From a checkpoint of a small contrastive audio-text model: encoder activation prelu.
Rows from block 11 of the audio encoder of a small contrastive audio-text model, named by matrix and row number. Each number is 128 + 24 x the weight over its row's rms, rounded and kept within 0 to 255. All counts start at 0. Numbers have three digits each.
Before each channel's rows are labels from the 100 clips, of 14848, where the channel reaches its highest value: "lies over" is the class under the peak. Only what is clearly more common there than usual is listed. The data: single English nouns, adjectives and verbs, spoken by a formant synthesiser in many voices.
# conv: pointwise conv (encoder.blocks.11.conv.weight, 192x192x1), inputs 144-191

lies over: /ɑ/
conv.168:090134133129167185179160126177110125129106116120124095132116119078163093125106110112097109127121124166116116138119109124149124153121125162132129

lies over: /h/
conv.177:147122151144108146110075137078156125135147127134106133188146147130146129091118104103133116179142099181132082105118157158127122181179149152091156

lies over: /f/; /tʃ/
conv.16:105130100091099098155096132124110112127159114115148143081156131134150125126134098143109179098086136141170154115140143113147114135131153098127133

lies over: /aʊ/; /oʊ/
conv.178:140097158116092088095129062153117111117122096178117097114112129105130075107144112116140098105172140139160089163120102095135090086103107144125138

lies over: /ə/
conv.156:178095180141166107149138153123153129087100112131137131143121096098125121186139116149136164083172086143156092134107125138125109149145124126130120

lies over: /tʃ/
conv.147:135126103117100138143151101109152121142125116123119184082109163143119123174163121120131122173125098139105133121116084129125109157044129139167147

lies over: /dʒ/
conv.144:082131166108170111117134108105132127118110131108097107151133141124137132116149110112136123117137124138171151113120142092154118122142105101137115

lies over: /ɪ/
conv.78:164161174113150119151109145156161130132096135110129142101114110115123092139113139131142130108117152137125122166156108119157110156126109108109108

lies over: /d/; /k/
conv.39:129073135132101127125130115135131155153111136089122127109119135140110129121172133108157119142122143105097128135128107133124116104170129123174160

lies over: /v/; /ɪ/
conv.132:107120096132138142092154149153152100165150147137071139100111136077108127141125165121113177126167132143110141169141109123125114100132107141108157

lies over: /æ/
conv.171:137145111117124132179145106086148122155088155179108145138157111106184149074133115143152144160126110127149129126137134185135123115134078122110120

lies over: /aʊ/
conv.104:134120145123101144126097113164094142095134097161132084084118133109092130138110098182111134112158120116137160102149113106077088109109156121143104

lies over: /ɔ/; /ɔɪ/
conv.61:105125181119136139141113146170130144098100128161075132124077171101156120133075164129135147120153127114162111155134121132116174115130168150166155

lies over: /ʌ/
conv.18:120101145141106141162087116129103115100121187125117100118147095121148138137074131128148127153133097156147098111162157138116123146102099185069126

lies over: /i/; /k/
conv.191:154070134103204129126137123089152107169080128121118086138102136137115144085140105152139149104085156106175141123105117119142113083102136150144114

lies over: /ɑ/
conv.80:102153153099100133106096120129121168147175062102107138134088112075111118117108110089105120137138100142105112124163146098103153157138185148119120

lies over: /ɔ/
conv.122:123155121111129074111110131120149113160101134144139134114115108119136120083141176136157132122071134100169137098125123163111130120165088082121152

lies over: /eɪ/
conv.111:132135105149158162143136161141082149137130120115111104161124084137138117101124138139108122105098162155090111157139101067107099159143136106112135

lies over: /z/
conv.90:132114139117148122074127098148187138138120121125136104108141124113159112135151112110117120132120146119120083108074111131117125089130122113122105

lies over: /k/
conv.127:110169099086112116117139134156101108146146179124131110113090136124092104120163148124098131106110158119129162105129136112134119087110071111114113

lies over: /æ/; /aɪ/
conv.186:113129157131150127117125147138119107140133119117124102105162195135152106129114102143119140125207118147110120112124147108130063126121151160123172

lies over: /u/; /oʊ/
conv.170:106128132128095128063092126131128125098125129128127122121086083104135130092120143128141144144096141149137122159090148128105145142127131141092123

lies over: /ʌ/
conv.62:093169097164129115153132123100109102098115096162117082131088145143155143158121140089123110140137125140131113073177138108128141123118124106110092

lies over: /t/; /k/
conv.172:152069101084132123140152081156122132156158108127107140143115113177136124097123111114106138124106142131132094160166109132150120129117184144125100

lies over: /oʊ/
conv.135:138139111091088113157133080145115113095132098103128133180119152102124114112117168122121105126189153150095108095114164146107144072123201137118121

lies over: /b/
conv.77:137146105167110124136124119100122133139134135101168153097102162110153082128106128149138122146098120133079158129106153129157141134180140169116162

lies over: /aɪ/; /g/
conv.123:099165127108135073140146147124145121143100108132121108128122207130160138126174159187135142157128128102118096100100107085146122138133113123102120

lies over: /t/
conv.153:134123153129155121133139107194147115096153121147149116134118119108093145083166112130140111141111143154155132109114151108124121125131122131141072

lies over: /ɝ/; /ʊ/
conv.12:109116082136071139172121130135154133149114149128143090186107145141140149115134140107115113064096120164178102142121111161138124097093108134173124

lies over: /t/
conv.15:082120152155118097131135126145114114095140106154153146133111136151123129103118095140195119102103117079143128128129162106124127175112107091104114

lies over: /n/
conv.180:138114120136121153130104109143159113131141099124119099150132134145100085100183137098114152115163161122143162150105116110105106133123123107123127

lies over: /eɪ/
conv.10:142158154121120160110129134088112173179109126115087150182123110103128131122096148155126118150140104147126112144113087141097137160187086139155103

lies over: /l/
conv.179:168103143143120117094152125136095134086151110103118138124131134112098081156100132154173129150131152141140113117151155135138160139140107137169154

lies over: /ɔ/; /ɑ/
conv.106:128140211137132162135143165095151141100120107173154126158164145110114122171101124115121067160161124110133150151104108169154094158118151147130148

lies over: /z/
conv.183:173101095162115108141126154103108143131153123160139170103119114155116097106089138087114166161133088152101121111122119178112107121073117135118159

lies over: /k/; /ɝ/
conv.14:103115153154149167137115124080134137140121131125160150099141094123160146113136125111093106159143107119134127125155127087129091142092136123132132

lies over: /ɹ/
conv.84:140088125088106088117132147118100142130129107129117140077139134114145058129141147100103129156160116136137120136160151099126108106107133128128129

lies over: /k/; /tʃ/
conv.79:180097121109120118147141076138121107137130115145118184138130115103148134116162157145144122094129117122118153129093133104176122106083121131131106

lies over: /ɪ/
conv.161:157160099119145113132125139093137181152096117163145123130173139106106153140139112077148089110112132160161131102097120115154174078098122092124084

lies over: /n/; /ŋ/
conv.175:121109138160125102116095145137137137104175148108131124146110109117167121120098112149135117091107129091095068088130101116148154140132106126129172

lies over: /k/
conv.115:096089169099189123165111152153112176146113158145150152124106129111135133098164152139127157115134202095099124138166116126129073115153144099134096

lies over: /w/; /ɹ/
conv.94:079142145168125150107137163139104127171103103125125140156119159142118135125131135106118156101113146148113160117131128120136139142144115138194145

lies over: /z/; /dʒ/
conv.108:135134138143101139087139118095153146118119071114164134112137117125128091115095156139097134130129147109150108135127148152111142170134113125143140

lies over: /ɛ/
conv.182:119089106090155190142123168164130126166119132108122134120138138143129113131125126118145121135147130080115150121114148089135175073078135118129111

lies over: /ɪ/; /eɪ/
conv.47:184201123150140132136118114137105134132105161148168137137145130138117118145139115134124111136116108146167141108107128141134125123151129142116140

lies over: /p/; /t/
conv.101:146150171159132091128113152105141120166134123110132096074159133077098144140139105168119157131092119077140115125140132108190121133109147097124144

lies over: /i/
conv.113:163107102116091134119115176141088140115133149104124127122137110180125116095121138117143066133101126118098114127099147134120194122081099136119145

lies over: /b/; /w/
conv.53:099125200140145113098117138138122152131122103096126102161148169105121124133139126141162076097112115127125116107106119137122111149087159124144159

lies over: /b/
conv.124:089095089136159144131081124088107146105136111131109134136129159170137173152131172143147113140120158172141170134135129130105125145153110131077160

lies over: /ɝ/
conv.125:113150138141125139137155127089111091120116123118096130117141123134119089144171112106134079174099154144171110154108151096147081130133082083116142

lies over: /t/
conv.102:165168095113143125103096119156134093148107190119113140135124114110154147132118108142120108135148130150137111140165105140091155157146102136122081

lies over: /ɹ/
conv.129:135071101153127114144124168138139117130143116139109110138128110101112131121143160122088110105148115163210117132089150112109135132172124109120096

lies over: /w/
conv.52:113160147109125121145104144126105106180137109121135116135180160093149098155137101124141093097145150133144132098121161121118118152155155093139175

lies over: /dʒ/; /d/
conv.95:156152136121169120127127145055138095165148134134126093128093107133122124133115164122076099106157165122112139162094169146118118151138075139118161

lies over: /ɑ/
conv.65:091157122104110164128135114099090133124144097163126101091122163109131099125118098092133130156138085148160140136127119104153156115108092050107135

lies over: /v/
conv.138:127101159145146154122113121167102107146139132141124154113140159134148171140111109153144155126094148110183115126127164109127138142102111094136147

lies over: /v/
conv.57:081104094128111141087141140084136153155116086141133122111146088148101123127133160149126115150118107142169112118120139141131162130152152081158142

lies over: /u/
conv.117:131092148168200112067134117141120132150135117110107129081118115127151151114103096107104114157155128108140174110126090111174196118116107168132138

lies over: /oʊ/; /aɪ/
conv.0:072114139138123133125136110098153111102146139108121155119107142134103144101144135096112146151153139104131191173152117140189160133140087111129157

lies over: /t/; /d/
conv.166:132120127122158130161216145143115060101111124101120138124111124152129142125153096116136097150156152103119088141114156129159147118102116122105170

lies over: /ɹ/; /eɪ/
conv.98:146161159151120096132120149135101117096108132094168110126127114098146111121134160117031141120113123111109152122104144131121154090111144115103173

lies over: /k/
conv.167:156139084122139142137142125130112133105102167131138148121116172123146101145125083072124140148106122128116159098117107130146131120149159156148108

lies over: /ɪ/
conv.87:128199139145117110105125129097161121142130141098127143098121163099143175173185140130162119104144099128162109114076139113113119144126140158120146

lies over: /d/; /b/
conv.155:159112106123112117131111134137123088147129108113145093055123098112096118149192114098099064113124093142108148148102160156112130138148103129112153

lies over: /s/
conv.30:097104128122107097103136097104133076080141088138120120140115176179104072154129107138133103139082110104139107096089111095156091120104123112139111

lies over: /b/
conv.141:123129105109134096111138148131142108131111126114089142138134188140154148143134135161124122107106157114100105104118134112097168125128123136106147

lies over: /t/
conv.9:144127100124110083083076140118110120129141115107160105159127092140108169109122119168092121066132121105086098146135121099157126124080175139118086

lies over: /aʊ/
conv.76:147133157120132115167080148128106155105076139148148121133110126105148141133096106128133080146169153144138158156134116122091142123119111132129137

lies over: /tʃ/
conv.187:103134127158117173168105116131112121098134133155143086184108105117125090167096137142155137085159160154117110120121101139096110120090127150089111

lies over: /m/
conv.105:131101113122076145135129125153149107160164158085152123107185092130108119113158130152153117143121122110121147138126167105131155073114084079101140

lies over: /s/
conv.29:126123118152084134128145142149140162150170166126111099137129107117137099112165129090108124147151135147185095119116114135134152143114119124123151

lies over: /eɪ/; /ɪ/
conv.19:158117122115134117140133150104133095150121087149149114159136116116101091128146099133110122168081183117158160148145160125067097142103158105122088

lies over: /aɪ/
conv.112:107082131117169132174168135172110147146129098081159131086170141138112115151113110161139161132097114123135121145157135129132091111114139142118062

lies over: /ɔɪ/; /ɔ/
conv.26:171100146087123184163152120141101123129096104164131127142104106102090125129101126137091134082086154132116171117129091119123164113137109118141106

lies over: /k/
conv.66:140090146120132127153130151143098126113158094149127168147188145143115104109127155124109123119139147123129105116133109098145117169120125164096119

lies over: /ɝ/
conv.55:128134090101100154100095098139118165115101139142128145104160130108093114072122108093100112173111106136090114111097139088139133096141107129140121

lies over: /ʊ/
conv.45:122089090107062101148146198123143117150179105134090156141113119136098133133104127144096135137136131151157156123149139109126113112151106121153144

lies over: /ʃ/
conv.159:146135120091101136115171160123120102126102114131095083165099092160168099118140135117140126109120153161148121125171101112121088123169084130144121

lies over: /ɛ/
conv.93:115134155136109122147138134094076114195122132140128106158119090161111123086153121107172116109100138105106131121130143168134133101135119135102163

lies over: /t/
conv.137:159146134127156111112132145085121114125115121107126129133141148171138152117128113141131124146148135137141126155176109078145120078104140145131102

lies over: /b/
conv.31:119148167124078095085138098129069141130118093144125093176154124131146128156160115108076119143157141131118145154172175088109148103137136152144171

lies over: /p/; /t/
conv.74:169128121139130076108124132152102145120129162124134080092125105106120146136132149100135094148166105102114081145192072141096102111108139097114109

lies over: /ə/
conv.86:148153116073116143135095140109142138124107104128124140158151087120110115117107156144111132125164132131118171109116143136130149154094110129135155

lies over: /θ/; /s/
conv.54:165127120122108082157108157095114147118117110129124089138172126129097155142120114115165117160139115145139120116189119135132135137096144123123113

lies over: /p/
conv.189:133134164132122113119117122133119136104086135153115137097145113137162091141152136098129133122152158100109140118169106111133101087159133065125141

lies over: /b/; /p/
conv.8:158143113126112155115133142095107132141125110081158143112155165111152141101104092151079104112132118111121151172106150118116106143137138142117123

lies over: /h/; /g/
conv.142:133137106108119136114126110121176148110125097113109136139111076135096126132121064111149108159145146155151101130153138183110130129103141130135146

lies over: /ɹ/; /aɪ/
conv.38:116152077173102138145111120124119125107108155127092161138142117114114107129101131111136160132168109101144105127136137142078080150130088102129124

lies over: /d/; /ə/
conv.83:098123128145156144074159140163121103136117080148105131153146128109160126179129116112148125123147120085132170135105131098104129141161100083099173

lies over: /θ/; /v/
conv.72:081159088154105139119117107112140146084139137137109115124139126068088120117126128135104159126144138173135084152114167120128118111135153130118071

lies over: /ɔ/
conv.60:123122138151103153139130124138080121126115100159164141131137110108112177136098121144122131111123159101107158125162157169092205108105102130142121

lies over: /g/; /k/
conv.33:144105125158117117098129145110126125151122120126133095144153123122115121156130109107119130112139129138137125116110143117116104171127160143098160

lies over: /æ/
conv.50:119176130132134143097104151137107131156106117127184131098097114130072157154128111132101104171127097155145117162061106146164129133125116128159149

lies over: /u/
conv.20:138170128146141098163111106113122126115124149104165084093136116123123104132109077160098125129097098144071114134153168125126135112124125154141171

lies over: /g/; /æ/
conv.24:149168121098132156139126079122134095153147148156150091122132081121111143166148170160135114182128143144136145145130091097123101112100093127135104

lies over: /d/; /w/
conv.49:130135155105148143133136124138184119122149137125159142097134139165133079145123149125176106150137102122150134078138122141105130111112202121116142

lies over: /ɔ/; /eɪ/
conv.67:089120147139162173172079119126132124139167132125115148158120136151134067153096118115121134118124161128144158156114116171161109101166107125137144

lies over: /i/
conv.174:093111115126107133106101110096124174132130155118140110101127169089120112126105120112135134177145106095121165132100142151114164157132119187140163

lies over: /v/; /ð/
conv.63:135153134152106125108143103157157128105116157132135122125126138165129164194112133160100085167148139116141142155163112121147142119134102138153163

lies over: /f/
conv.37:150132090129143119119125168099167114128149098107154110119124113120103134114153106133101086136094141167129136079131120113144134122123102121119132

lies over: /z/
conv.121:153121119135155108134120156103102148108106152119117137164146149156095121140141094083151106143119108153138147081115155171127161157135162153117078

lies over: /ɪ/
conv.157:162146112149146145097098110163136105126099164134128065115179123107108122140154122129111143147111129156126143164128101101137117141117110150133132

lies over: /p/
conv.42:114104133110170073138127122131200120156101113118121114162128147124166114159184098144132088126083121158132139126159129096115128142113141128131096

lies over: /ɪ/; /t/
conv.22:134125139135169119129105146158124115113110158093133150115133121135127122120157138164099168147144121099144162121156093099089137151118106116152146

lies over: /i/
conv.41:116140142105153126148091087162127095132107131168163123132119125119145126157140100114118121132117175090131127143140129124149101163137097114103156

lies over: /ʃ/
conv.21:150102114086118142151135107125142121107120123154076149135158126141126123148142173134102124156127150097148135101111113117147178158147121140154131

lies over: silence
conv.69:132082097087120144113142125113104132094126136132132076132115149136108132134114112139079100139136103115095132104128120109116132114109102112133117